A small image captioner, trained from scratch.
Model: 12M parameters, encoder arch inception, encoder norm batchnorm, decoder width 256, decoder norm layernorm.
Rows from block 7 of the text decoder of a small image captioner, named by matrix and row number. Rows with one number belong to one neuron. Each number is 128 + 24 x the weight over its row's rms, rounded and kept within 0 to 255. All counts start at 0.
After each neuron's rows are labels from the 100 texts, of 14976, where the neuron reaches its highest value: "fires on" is the input token at the peak. Only what is clearly more common there than usual is listed. The data: made-up ball-and-stick molecule models. In brackets: how many of the 100.
# fc1: MLP up (decoder.blocks.7.mlp.fc1.weight, 1024x256), inputs 0-63
# fc2: MLP down (decoder.blocks.7.mlp.fc2.weight, 256x1024, transposed), outputs 0-63

fc1.604 [102 118 117 138 139 113 159 132 112 128 149 149 114 136 174 144 129 164 113 153 136  63 100 107 142 124 145 156 139  93 128  78 123 136 120 111 110 145 103 179 129 130 135  55 123 175 119 106 169 101 186 134 126 134 101 132 104  72 183 129 147 135 123  92]
fc2.604 [139 115 138 160 162 127 158 135 134 116  79 122 130 131 105 104 108  91 152  91 122 189 132 115 123 135 123 125 117 142  94 152 136 114 150 142 174 113 169  81 138 154 140 222 132  79 138 120 125 123  88 132 135 144 104 120 121 125 100 151 133 157 161 119]
fires on: "k" (100)

fc1.165 [133 136 112 145 148 158 117 119 188 102 110 102 100 106 129 133 108 150 147 159 110 136 125 132 131  84 123 102 127 102 149 129 139 122 134 136 129 113 106 126 171 117 126 133 115 133 132 130 116 162 127  90 158 110 110 126 164 140 145 103 173 133 102 153]
fc2.165 [125 157 158 112  97 141 162  95 146 171 132 130 115 153  94 126  84 161 110  75 141 137 114 117 127 121 137 129  94 145 189 151 111 152 162 114 140 151 152 104 130  79 138 123 146 146 129 126 127 112 127 124 127 166  97 125 124 127  87 150  89 124 164 137]
fires on: "f" (99)

fc1.217 [138 124 128 129 152 113 105 140 181  88 182 132  96 124 123 120 136 108 127 129 136 127 124 107  57  73 150  80 146 161 106 157 152 137 136 107 113 124 118 116 137 114  87 136 172 117 160 140  81 144 158 141 134 131 105 119 163 123 152 147 159  92 147  96]
fc2.217 [117 147 124 117 139 125 170 109 118 181 103 137 174 175  98 136 121 116 154  92 125 110 165 166 129 115 126 142  80 127 171 136  87 122 128 161  75 125 129 138 123 180 150 105 107 120 131 122 127 129 107 133 122 149 103 135 121 132  91 122 113 122 107 135]
fires on: "e" (100)

fc1.633 [126 139 178  90 135 139 119 101 113 112 129 163 120 120 131 127  71 114 115 152  70 167  92 121 144 122 160 126 132 158 147  95 149 132  99 159 112  90 103 199  94 114 145 137 135 153 141 126 135 113 177 127 158 129 134  83 108  77 146 129  84 120 123 125]
fc2.633 [ 86 143  97 147 138 132  19 131 119 149 135 136 114 131 150 154 154 118 137 128 160 109 125 146 131 145 127 136 139 135 103 116 131 151 128 121 110 147 139 124 141 132 121 112  76 111 137 134 117 145 103  92 127 124 127 227 135 131 139 134 151 113 116 129]
fires on: "n" (100)

fc1.436 [133 134 128 126 138 144 147 121 146 167 154 120 119 136 116 146 138 155 113 117 131 142 148 128  79  72  78 147  88 124 118  89 164 159 119 137 102 125 130 147 155 139 164 164 137  87 120 127  98 137 118 122 118 130 109 148 124 189  93  79 137 164 144 119]
fc2.436 [156 101 158 113  64 144 129 118 127 107  73 133 129 124 137 140 145 151 140 203 130 157  96 144 128 129 147 136 143  83 126 123  86 122 120 109  88 118  94 114 156 144 122 100 162 165 127 137 135 118 126 143 133 186  76  93 115 132 112 134 131 149 173 127]
fires on: "f" (100)

fc1.258 [149  94  99 122 127  98 173 134 137  63 129 120  69 109 138 157 164 153 126 125 179 131 132 121  70 123 160  68 131 111 120 158 108 140 155 133 152 146 111 166 161 150 123 167 151 137 124 143 140 105 145 183 142 151 100 101 144 124 177 143 112 115  78 108]
fc2.258 [124 135 128 131  91 116 130  87 129 123 142 130 168 162 114  40 107  86 123 121  90 146 150 107 125 110 113 121 112 146 157 147 151 169 102 129 117 148 155 136 131 112 114 114  98 128 135  99 127 126 126 123 122 112 114 122 134 126 108 151 120 137 124 133]
fires on: "k" (100)

fc1.702 [101 159 112 128 130 133 147 116 184 161 103 110 125 111 134 109 103 127 155 107 138 113 103  92  99  95 106 161 115 108 106 122 138 130 172 100 122 146 147 125 146 147 154 118 131 107 136 133 143 160 115 116 138 126 137 110 146 162 156 100 149 127 119 118]
fc2.702 [150 157 125 122  60 138 170 123 143 163 149 126 122 125 128 154 116 146 116 133 129 155  82 159 123 138 121 140  96 151 195 146 131 144 146 135 129 111 119 112 114  93 140 105 147 116 129 123 123 122 132 165 131 152  98 143 106 125  67 173  91 109 159 132]
fires on: "f" (100)

fc1.74 [149  96 170 158 159 131 111 144 117 143 150 133 153 132 102 119  66 137 115 137 133 112 153 144 149 135 123 112 160 121 135 132 121  94 101 105 119 124 117 120 110 128 192 131 122 146 130 137 123 142  92 114 136 122  93 146 111 133 151 106 179 140 130 107]
fc2.74 [ 91 184 157 106  93 119 144 117 123 131 113 127 163 114 181  76 125 150 151 121 115 103  77 121 132 155 118 126 141  68 130 111 114  97  93 115 162 139 144 133 126 154 136 153 118 164 125 162 124 140 159 147 125 118  99  89 129 124 178 129 113 118 150 127]
fires on: "g" (100)

fc1.338 [119  98 139 111 123 139 143 104 147 136  99 111  96 105 121 126 126 114 147 107 150 117 129 116 130 115 136 145  98 117 156 136 143 100 186 104 141 140 107 126 143 108 130 134 185 103 122 141 105 145 151 127 130 148 116  84 130 161 146 141 118 136 147 149]
fc2.338 [123  99 138 131 172 115 138  67 145 114 102 131  80 120 158 122 140 144 119 109 133 113 140 137 123 142 145 122 129 109 115 142 148 118 120 123 177 128 104 131 110 127 155 123 178 125 132 125 129 139 152 145 130 131 145  62 130 137 183 119 149 144 134 130]
fires on: " " (100)

fc1.130 [133 153 111 133 104 119 145 118 109 107 149 107 123 139  92 135 108 101 134 120 128 157 118 146 100 113 197  99  99 130 141 107 123 105 126 100 140 143 134 131 134  60 147 122 120  91 143 136 143 120 157 134 198 132 125  94 149 183 116 164 142 107 102 179]
fc2.130 [ 89  80 115 102 197 137 131 156 120 133 100 133 137 138  86 124 121 141 107 144 109  92 163 123 136 136 131 126 129 106 108 128 128 141 132 135 111 133 105 115 135 179 107 124 123 122 122 106 132 127  96 155 138 165 139 193 143 117 137 119 113 120 105 131]
fires on: " " (100)

fc1.349 [115 109 104 165 133 140 149 135 108  75 136 118 181 121 145 124 133 115 106 120 126 140 137 101  58 190 150 106  97  96 112 153 149 111 140 115  97 122 131 141 158 131 147 142  98 118 108 141 133 152 139 124 141 158 134 116 128 167 106 120 128  96 128  91]
fc2.349 [142 137 145 113 126 128 101  88 122 191 118 130 134 115 123 141 116 141 106 135 157 100 133 156 129 114 121 122 150 122 145 104 128 138  82 144 143 143 167 144 114 119 141 180 145 142 129 117 130 114  90 153 119 139 155 124 133 137 110 101 117 113 130 120]
fires on: "e" (99)

fc1.355 [145 126  95 109 129 141 129 112 116 132 158 149 122 111  87 138 133 107 121 126 164 152 136 103 115 133 136 135 100 120 101 153 142  91  90 105 103 143 109 163 122 131 166 141  91 128 128 145  96 130 115 165 120 110 164 170 107  94 114 164 174  91  65 173]
fc2.355 [118 158 114 161 143 119  94 120 125 104 104 125 123 138 170 135  95 169 113 138 125 163 149 164 121 129 125 132 182 140 153 128 111 124 156 146 128  80 144 116 142  83  98 122 197  96 134 145 125 110 155 107 111 123 150  37 134 138  98 110 110 116 166 126]
fires on: "e" (98)

fc1.110 [133  78 107  90  88 125 159 162 114 105 115 129 130 173 157 131 143 125  98 107 131 171  84 132 109 139  96 139 141 120  83 161 118 132 132 139 146 114  12 127 102 120 102 137 140 112 140 117 134 159  64 141 120 158 120 138 134 164 147 155 120 122 117 131]
fc2.110 [129 114 144 179  83 129 116 118 128 156 148 133 121  95 119  90 118 130 142 113 160  88 124 145 133 106 145 122 155 123 143 115 153 119  76  92 165  98  44 145 152 109  79 163  93 109 132 140 126 117 132  95 130  94 155 190 130 111 131 147 130 128  89 130]
fires on: "g" (72)

fc1.188 [108 140  81 137 114 141 125 112 145 156 101 125 136  90 102  96 128 156 120 133 181 124 104 106 123 133 111  78 120 120  99 130 101  94 116 140  93 155  77 111 152 144 168 139 154 151 150 116 115 114  85 119 138 130  93  95 119 126 115 100 173 126 129 183]
fc2.188 [119 174 149 111 109 126 123 153 124  67 183 136 122 135 175 169  97 107 123 104 108  62 165 136 127 112 137 122 149 165 181 150 140 151 109 116 129 121 164 132 111 102  75 114  97  76 127  98 139 150 149 135 120 103  96 166 142 141 176 174 105 125 128 117]
fires on: "t" (59); "c" (41)

fc1.52 [ 99 164 107 127 140 115 127  97 153 137 130 101 146  51 104 175 111  88 118  89 124 123 125 114 137 147 126 129 135 131 137 115  95 123 113 112 128 120 137  98 127 122 123 168 151 140 109 111 144 123 142 100 127 141 119 153 125 128 156 155  94 131 121 125]
fc2.52 [165  91 135 126 123 129  93 164 133 129 119 132 136 186 135  82 173 150 136 177 134 133 120 160 126 153 157 122 132 122 107 133 175 126 121 147 128 127 120 155 129 121 118  90  82 113 136 127 133 142 111 183 127 126 131 130 126 122  66  95 146 143 124 126]
fires on: " " (100)

fc1.343 [ 96 139 159 164  96 133 102  97 134 150 100 116 111 142  94 165 115 128 142 122  88 122 153 149 123 116 151 122 124 144 156 126 126 183 129 129  84  89 110 111 103 128 130 212  97 134 118  90 154 149 137  87 131 127 148 174 105 140  80 110 128 127 100 113]
fc2.343 [134 138  79  94 111 125 157 191 141 113 158 118 165 100 157  96 197 126 103 136 171 134 126 158 129 136 125 125 151 119  90 132 106  95 122 164 143 176 148 128 144 146 115  70 137 109 118 145 129 130 122 184 125 125 138  90 126 120 164 142 143 100 130 127]
fires on: "n" (100)

fc1.527 [123  75 113 124 110 122 131 120 148 123 158 116 118 124 230 125 131 138 156 141 132 109 109 121 122 120 119  95 147 128 141 108 133 214 149 117 138 124 136 126 149 158 103 158 164 132 101  98 158 153 163 133 165 124  90 153  95 127 121 152 128 142  48 124]
fc2.527 [129 102 119 111 154 124 149 126 140 100 159 131 135 115 167 114 117 118 134 131 115 149 142 112 130 106 131 130 166 123 135 143 166 155 140 139 184 152 157 153 139 114 152 140 147 116 128 131 119 117 112 155 117 128 164  95 131 130 122 154 117 145 104 124]
fires on: "k" (100)

fc1.268 [179  85 100 153 126 117 132 151 169 141 153 136 142  84 123 116 108  88  90 139 103 130 122 127 148 191 146 123 178 129 144 151 119  99 139 119 113 128 144 111 111 131  77  99 129 158 117 141 164 144 106 118 144 136 135 126 128 138 137 135 121 132  83 169]
fc2.268 [ 73 164 184 104 129 128 113 130 138  89  75 129 116 168 119 143  93 143 148 118 143 150 138 139 129 119 142 133 121 127  76 119 144 160  79 164 158 127 152 155 120  97 168 163 123 133 135 124 119 136 152 171 124  88 112 137 139 120 108 121 141 151 184 126]
fires on: "p" (100)

fc1.158 [ 98 132 170  78 153 120 111 124 129 136 147 118 105 119 132 145 147  66 145 144  78 152 148 132 131 131 160 143 127  66 156 100 139 177 121 143 166 114 144 150 125 105 122 104 119 124 100  90 137 129 138 118 129 119  93 106  80 172 146 150 153 117 156 170]
fc2.158 [161 107 114 138 128 134  94 176 129 186  79 127 156 132 152 143 108 166 115 123 181 163 103 110 123 131 110 128 138  90 184 117 146  79 133 130  76 134 137 104  93 161 153 148 125 162 129 114 121 130 169 113 136 164 136 159 134 132 138  93 116 124 129 131]
fires on: " " (64); "n" (36)

fc1.176 [145 142 129  95 158 117 103 124  47 155  95 125 124 113 106 160 162  69 137 137 151 146 135 140 132  87 166  99 129 134 155 163 142 126  92 126  69 104  92 105 134 130 144 120  91 129 131 117 130 135  72 104 149 113 116 100 124 125  87 146  99 123 153 182]
fc2.176 [104 121 114 137  98 122 141 121 126 116 152 135 136 146 145  87  93 157 105  99 109 124 135 155 131 166 129 122 146 121 119 110 114  92 149 143 153 129 111 161 134 121 148 131 167 130 131 116 121 122 156 174 129 175 153 180 107 125 155  98 105 168  86 123]
fires on: "g" (100)

fc1.557 [135 126 116 114 147 137 106 121 134 123  95 134 125  79  72 107 133 141 103  97 160 120 113 107 114 169 128  69 148 127 139 144 133 141 120 135 149 108 105 124 117 126 121 108 148  82 111  82 114 144 123 129 134 132 141 125 172  97 144 150 143 141 101 143]
fc2.557 [117  86 133 138  89 132 117 116 136 171 125 127  84 165 177 179 146 136 158 174 128 120 114 140 132 140 138 132 138  94  80 133 150 131 141 102 165 107  99 126 130 155 149 111 103 175 133 119 124 138 120 167 132  94 122 153 126 125  77 180 140 139 171 133]
fires on: "l" (50); "g" (25); "r" (25)

fc1.377 [152 127 126 101 121 155  99 149 145 166 143 168 132 165 158 134 127 107 105 134 109 111 151 141 148 117 115 111 123 115 139 159 125 113 121 124 119  91  57 150 157 108 115 109 139 141 101 117 129 124 110 124 167 121  64 121 136 122 139 161 148 126 112 136]
fc2.377 [104 127 123 114 106 135 183 133 123 114 127 130 166 121 159 122 165 132 103 124 107 124 114 103 135 127 134 129 174  67 125 138 176 128 122 132 169 120 103 118 133 125  82  99 134 189 128 138 132 141 108 161 123 115 194 179 120 119 168 137 125 128 171 124]
fires on: "g" (100)

fc1.704 [122 126  75 126 123 115 104 115 125 126  68 125 139 113  99 103 130 121 132  88 129 107 107 135 114 126 120 158 137 107 107 121 127 115 114 100 102 113  88 120 116 154 147 135 148 116 136  74 136 131 112 136 116 118 139 119 141 149 133 125 162 127 130 119]
fc2.704 [ 66  96  90 135 197 130  55 134 125 137  85 131 124 110 130  91 137 115 135 114 138 130 121 135 127 149 132 125 165 124 113 153  95 150  79  65 126  84  84  82 113 181 139 125 115 174 129 113 133 130 131 143 121  88 111 132 113 128 102 149 140 149 148 127]
fires on: "l" (99)

fc1.651 [141 162 147 129 113 117 110 114 141 123 110 132  78 132 171 142 134  92 157 105 176  81 115 147 156 144 117 131 122 105 142 154  70 149 133 122 104 123  94 117 101 171 154 169 119 110 116 107 115 118 163 133 131 120 124 169 112 130 187 133  95 136 137 111]
fc2.651 [123 136  91 120 126 130 158 127 123 138 138 125 160 111 134 111 105 186 102 154  93 166 144 132 120 138 118 118 111 168 134 128 179  96 110 152 131 149 138 122 143  98 123  97 118 107 134 121 130 116 120 141 131 147 125 110 128 127 107 148 171 112  83 135]
fires on: "k" (93); "-" (7)

fc1.700 [134 126 113 165 130 151 148 117 128 118 124 142  79 121  81 147 143  79  99  97 139 122 125 155 149 116 134 182  78 110 117 161 147 141 162 129 131 122  69 152 100 151 107 137 142 157 158 152 121 136  94 129 148 135 154 133  95 113  93 148 103 124  80 123]
fc2.700 [ 45 152 130 107 111 126  78 131 123 105 130 123 170 122 208  85  85 118  92 138 119  94 132 123 138 114 117 136 133 139 141  89 115 145 124 117 116 135 153 113 127  92 142 145 100 116 135 128 121 135 110  93 127 112 130 101 144 150 122  99 156 135 135 126]
fires on: "n" (100)

fc1.638 [126 111 146 190  99 126 129 121 131 153 156 123 168 111  85 127 121 144 124 134 113 166 105 183 136 155 141 118 121 100 122 136 117 118 151 164 125 115 147  94 127 113 145 199 117 151 159 126 120 105  97 139 100 137 108 124 125 123 152  97 128 160 121 108]
fc2.638 [138 165  96  91 134 143 175 112 123 119 137 132  97 140 145 103 117 163 123 118 130 109 121 140 125 114 121 126 113 148 123 126 177 128 137 136 117 137 119 146 130 110 125  25 128  54 115 129 119 100 156  80 132 103 127 100 131 131 152  96 116 167 100 128]
fires on: "p" (88); "r" (12)

fc1.689 [130 128  78 138 127 172 136 133 136 110 127 123 124 101 154 124 101 107  98 162 110 118 125 102 122 149 115 119 131 117  93 131 129 111 113  70 114 105  86 116 146 123 130  69 113 134 149 120 133 145 166 113 127 109 106 148 141 124 122 144 128 146 115 114]
fc2.689 [123 117 129 134 158 118  93  96 132 110 150 122 165 172 141 134 150 118 184  90 170 106 128 128 130 114 108 129 127 100 157 157 108 167 124 149 128 156 138 142 132 149 158 166 159  94 141 129 115 137 101 132 127 140  98 122 120 139 119 164 146 141 116 128]
fires on: "t" (100)

fc1.327 [154  94 148 136 111 144 145 126 134 110 116 109 117 125 116 165 130 157 118 101 130 155 153 125 143 133 143 108  88 113 160 180 105 149 134 122 136 105 158 140 108 128 100 184  98 117 124 130 107 127 126 171 128 147 110  98 129 146 177 125  93 135 120 129]
fc2.327 [122 116 103 100 172 116 143 124 147 125  83 120 134 128 146 124 134 108 134 167 145 125 123 118 139 110 152 127  89 120 118 112 151 138 117 176 168 133 161 132 116 131 142 128 121 127 136 128 116 138  81 107 128  99 154  67 136 124 138 143 150 135 129 130]
fires on: "e" (86); "i" (14)

fc1.299 [155 150 149 157 112 120 165 110 159 138 138 124 133 159  87 134 128 153  91 167 111 158 153 124  94 128 165 162 111 167 135 136 128 122 143 166 111 126 122 132 134 111 134 141 143 119 127 122 130 123 142 116 136 148 118  78 163 123 107 111 105 135 161  91]
fc2.299 [127 127 143 103 213 125 121 131 130 107 141 127 132 142 195 100 119 109 130  71 150  80  98 130 128 109 130 125 126  98 146 158 169 121 124 148 189  93 156 120 110 163 123 147 135  96 131 132 134 122  92 155 140 100  91 218 132 116 126 139 146 134  58 124]
fires on: " " (74)

fc1.454 [163 123 127 112  92 155 133 127 124 121 120 144 132 112 155 106 187 109 105 116 109 138 114 103 130 139 141 119 165 101 118 134 127 163 113 139 134  92  58 115 137 125  77 107 129 100 134 159 136 113  86 138 155 147 113 152 126 143 152 133 157  92 145 135]
fc2.454 [156 114 170 160  82 125 148  98 137 121 112 129 123 120 120  70  90 114 144 119 101 127 125  99 132 144 133 124 167 176  66 139 142 138  89 100 175 106 125 125 134 116 115 126 165 144 136 144 137 131 126 133 133  98 131 251 139 118 157 134 147 137 171 134]
fires on: "g" (100)

fc1.569 [146 144 121 147 142  97 137 132 134 113 138 133 152 179 124 107 130 105  92 153 156 121 124 155 121 120 128  99 104 148 215 127  99 100 127 171 108 138  98 151 126 154 147 153 108 149 107 119 124 104 128 163 130 148 154 108 143 120 115 129  94 130 133 157]
fc2.569 [104 140 156 121 144 123 151 127 128 125 105 120 140  96 128 123  83 185 128 142 121 104 132 142 128 135 133 125 134 115  56 150 123 117 106 145 118  88 154 107 145  67 109  67 120 125 126 119 136 142 116 101 125 129 153 102 146 140 213 158 135 127 120 123]
fires on: "g" (100)

fc1.196 [103 124  64  92 168 148 196 116 124 137 109 137 125  85 156  97 174 125 101 111 161 133 108 134 123 121 139 104  93 124 111 158 161 137  96 114 134 124  57 140 144 125 101 138 175 141 148 110 116 109  89 152 144 144 142  80 113  98 135 144 123  92 156 132]
fc2.196 [170 153 153 137  56 117  81 123 123  89 150 130 102 170 114 173  89 115 132 148 131  99 154 108 122 139 145 142 123 152 176 136  94 136 141 143 151 141 190 104 128 151 142 144  81 102 140 105 139 145 158 137 122 103 164 174 127 113 144 111 125 110  66 119]
fires on: "f" (58); "s" (41)

fc1.203 [ 99  97 129 157 133 112  99 108 128  92 123 152  97 107 125 132 129 116 149  96 177 112 129 140  79  73 121  66 133 119 127 132 152 115 117 119 100 134 117 152  82 122 102 146 144 151 126 173 127 136 142 190 108 132 121 117 115 124 110 144 143  97 131 115]
fc2.203 [118 139 132  93 123 131 158 105 131  84 142 133  98 167  82  84 110  88 170  89 151 128 101 111 130  94 144 126 101 130 144 103 111 137 167 135  87 143 128  99 115 128 115 115 140 111 131 141 129 125 136 142 132 144  91 137 139 131 162  78 129 101  98 130]
fires on: "t" (100)

fc1.764 [142  95  87 103 159 130 117 153 186 151 136 133 134 132 123 135 121 134 141 132 141 120 169 155  92 115 162  84 121 118  98 148 192 111 137  82 155 125 103 154 121 165 123 166 109 139 100 118 171 121 122 220 120  96  93 134 106 104 133 155 151 143 110 141]
fc2.764 [120  98 199 119 101 131 108 134 142 102 132 128 140 115 108 128 152 120 107 137 113 153 119  62 123 149 130 127  99 140 160 117  68 116 142 123 101 163 132 117 147  92 131 124 145 100 124 118 125 130 146  80 123 175 118 117 141 124 137  86 121 145 160 124]
fires on: "e" (100)

fc1.76 [137 119  87 151 122 139 122 143  85 130  93 131  99 124 126 121 116 110 161 110 110 173 129 112 120 106 196 130 108 124 138 146 118 128 136 143 116 131 113 152 128 118 118 133 131  97 137  94 114 143  78 113 152 152 145 113 148 105  83 156 134 105 150 101]
fc2.76 [ 99 138 156  96  74 135  93 134 128 110 100 119  72 110 120  96 134 116  89 128 155  86 118 174 128 125 142 130 174 124 132  86 145 128 146 132 157 130 149 138 116 162 133 137 145 109 141 103 124 127 122 136 128 144 155 131 115 130 156  86 133 128 132 137]
fires on: "n" (94)

fc1.590 [126 186 128 137 153 142 130 130  98 118 151  98 145 121 126 163 142  74 129 140 123 128 112 149 144 138 126  96 103  94 117 102 114 114 137 109 150  76 104 132 141 157 104 140 127 133  86 130 113 132  87 118 151 117 142 152 133 137 117 101 148 202 170 105]
fc2.590 [113  72 103  93 177 136 148 128 128 138 103 136 158 133 128 144 143 124 147 114  94 152 137 107 130 108 138 137 143  84 117 146 121 127 131 104 130 141 118 124 119 141 153 138 104 164 118 119 129 128 116 131 134 120 120  58 122 132  91 184 121 140 135 126]
fires on: "f" (83); "t" (11)

fc1.122 [ 91  96 125 173 145 152 112 118 134 138 136 137 102  96 112 176 121 122 135  88 192 134 122 122  94 128 181 134 156 121 105 148 138 103 127 106 129 127 158 100 129 179 106 136 126 155 107 118 144 106  90 142 100 172 104  94 100 122 114 149 120 127 103 119]
fc2.122 [161 147 135  81 120 123 125 131 129  96 118 129 122 171 130  72 139 134 144 144  92  91 138 102 131 154 123 126  96 123 158 103 139 176 121 150 116 140 103 131 125 102 151 143 124  94 124 135 131 135 151 146 133  68  99 144 130 130 147  89 124 131 185 123]
fires on: "l" (59); "e" (39)

fc1.402 [158  89 121 114 108 146 139 139 131 170  91 123 121 128 126 124 151 125 141 141 117 123 153 107 127 146 132 151 139 129 133 167 135 128 145  61 126  85  36 120 128 120 143 119 147  96 112 128 118 143  79 119 153 131 116 140 155 146 141 155 143 121 121 131]
fc2.402 [108 115 136 150  98 128 142 120 133 143 120 127  87  60 133 137 127 176 124 125 138 138 131 159 127 149 130 130 144  95 126 147 107 112 160 107 192 126  52 109 159 107  94 147 108 141 120 127 141 135 103 144 134 105 150 191 136 128 134 140 142 104  93 123]
fires on: "g" (100)

fc1.42 [135 104 142 116 134 126 128 119 187 172 135 109 165 121 154 135 110 107 106 120 129 126 147 140 150 137  71 162 147 153 106 147 113 135 135  90 133 117 114 108 140 114  94 119 113 136 127 128 120 134 146 171 158 134  76 150 116 158 166 123 126 163 124 132]
fc2.42 [113 131 126  92 110 121  96 117 126  80 135 137 138 100 123 121  96 100  94 146 132 142 100 116 135 124 123 122 123 129 155 114 169 157 109 105  91 152 134 108 112 160  82 205 138 115 136 144 131 129  75 136 125  82 120  81 128 135 105  84 124 168 188 118]
fires on: "n" (61); "w" (29)

fc1.405 [141  74  97 105 102 132 141 118 136 100 180 124  97 119 200 138 136 141 175 134 147 116 108 114 116 115 120  94 153 122 149 117 123 207 141 132 128 124 123 125 152 164 109 140 168 120 109 108 163 153 162 143 159 139  90 155 105 120 118 147 115 137  48 135]
fc2.405 [131 123 127 106 181 121 149 104 133  96 138 128 134 152 161 117 116 114 138 129 112 157 154 114 129 103 145 129 154 110 149 143 194 164  98 150 171 151 162 137 126 142 142 158 125 113 127 131 126 124 120 142 126 128 155 108 127 126 123 157 119 134 122 130]
fires on: "k" (100)

fc1.656 [130 138 117 130  96 135 102 144 148 129 152 136 154 157 137 107 159 123 123 113  85 156 144 117 178 126 102  91 120 174 162 107 140 143 144 174 103 155 155 125 128 131 122 147 107 109 119 112 114 166 190 135 188 119 146 118 110  91 129 111 102 122 132 138]
fc2.656 [136 145 124 112 113 140 153 114 105 130 113 124  68  32 156 159  77 146  82 132 180 109 101 138 124 149 120 127 164 119 125 136  89 118 118 112 149  88 108 124 139 117 123 106 141 163 132 111 137 121  88 106 130  92 123 158 123 129 143 152 158  89  63 125]
fires on: "n" (61); " " (39)

fc1.522 [127 143 104 126 119 129 107 114 139 123 129 115 113 147 119 147  90 124 123 141 109 116 149 174 132 184 118 148 124 131 152 161 121 134 158  98 133 154 117 142 132 130 103 132 136 141 105 161 157 160 131 170 110 128 107 124 127 112 151 142 132 168 133  87]
fc2.522 [145 144 144 178 100 131 134 170 125  53 151 130 131 120 110 153 106 126 107 118 142 153 110 122 124  81 117 131 144 164 126 104 101 146  91 128 127  66 108 135 132 125 132 127 141 133 127 115 128 109 111 148 123 138 147 167 139 143 107 104 129 150 130 131]
fires on: " " (92); "y" (8)

fc1.149 [148 100  94 112 126 142 122  98 105 121 120 107 115 115 135 115 117 174 149 121 112 153 164 114 114 117 147 140 152 156 152 131 118 102 121 110 124 135 129  84 189 132 115 152  85 152 145 108 159 134 126 141 107 128 125 135 110 152 128 105 132 124  83  89]
fc2.149 [137  91 131 149 152 127 129 109 125 137 131 135 154 123  56 132 152 114 113 107 136  78 106 125 118 136  93 136 115 110 114 154 125 144 132 121 112 152 103 138 107  88 127 134 187 109 124 123 120 127 129 138 127 114 134  97 130 127 167 141  84 130 148 131]
fires on: "e" (100)

fc1.581 [104 123 158 147 135 152 144 144 112 164 117 137 118 112 156 132 106 113 131 143 156  96 116 108 136 168 151 119 144 129 132 108  91 125 104 120 167 133  41 111 108 163 150 107 138 134 133 106 137 121 136 137 166 126 146 171  96 110 159 135 104 149 113 123]
fc2.581 [ 88 128  68 117 150 136  72 131 136 135 132 129 119  99 121 126 116 152 133 118 111 128 109 131 128 106 110 119  69 140  86 131 134 153 164 115 125 126 152 118 138 133  74 124 113 137 128 120 128 158 112 109 136  89 145  58 129 117 104 184 126 134 152 131]
fires on: "l" (100)

fc1.611 [122 101 129 114 134 142 161 135 117 129 172 113 127 115 196 163 127 155 148 100 112 103  78 106 114 130 149 179 133 101 101 110 119 182 155  95 109 151 142 125  95 155 102 170 153 132 107 129 174 113 131  92 111 138  93 134 100  98 156 164  76 166  87  83]
fc2.611 [115 158 103 155 148 125 116 104 123 112 112 131 104 171 127 115  98 100 132 130 146 145 139 140 124 113 123 117 156 159 157 134 132  94 111 144 171 114 158 130 159 104 159 128 112 101 132 114 119 107 135 177 132 129 118 152 117 124 115 133 159 142  93 123]
fires on: "k" (100)

fc1.182 [126  81 131 138 121 114 145 111  99 138 137 136 126 126 152 123 116 119 127 164 111 133 105 110 167 122 121  70 115 103 107 106 172 160 143 102 127 131 136 142 132 110 110 116 140 126 126 124 138 128 155 129 155 122 137 151 107 158 157 146 142 127  51 199]
fc2.182 [118 148  98  93 159 125 130 143 146  64 130 131 146 148 129 115 102 149 145  84 191  80 146 123 125 128 127 133 134 122 157 153 106 153 128 160 165 107 108 155 102 160 117 165 138 124 128 121 138 137 115 134 119 163 130 152 146 127  88 111 103 131 128 130]
fires on: "l" (100)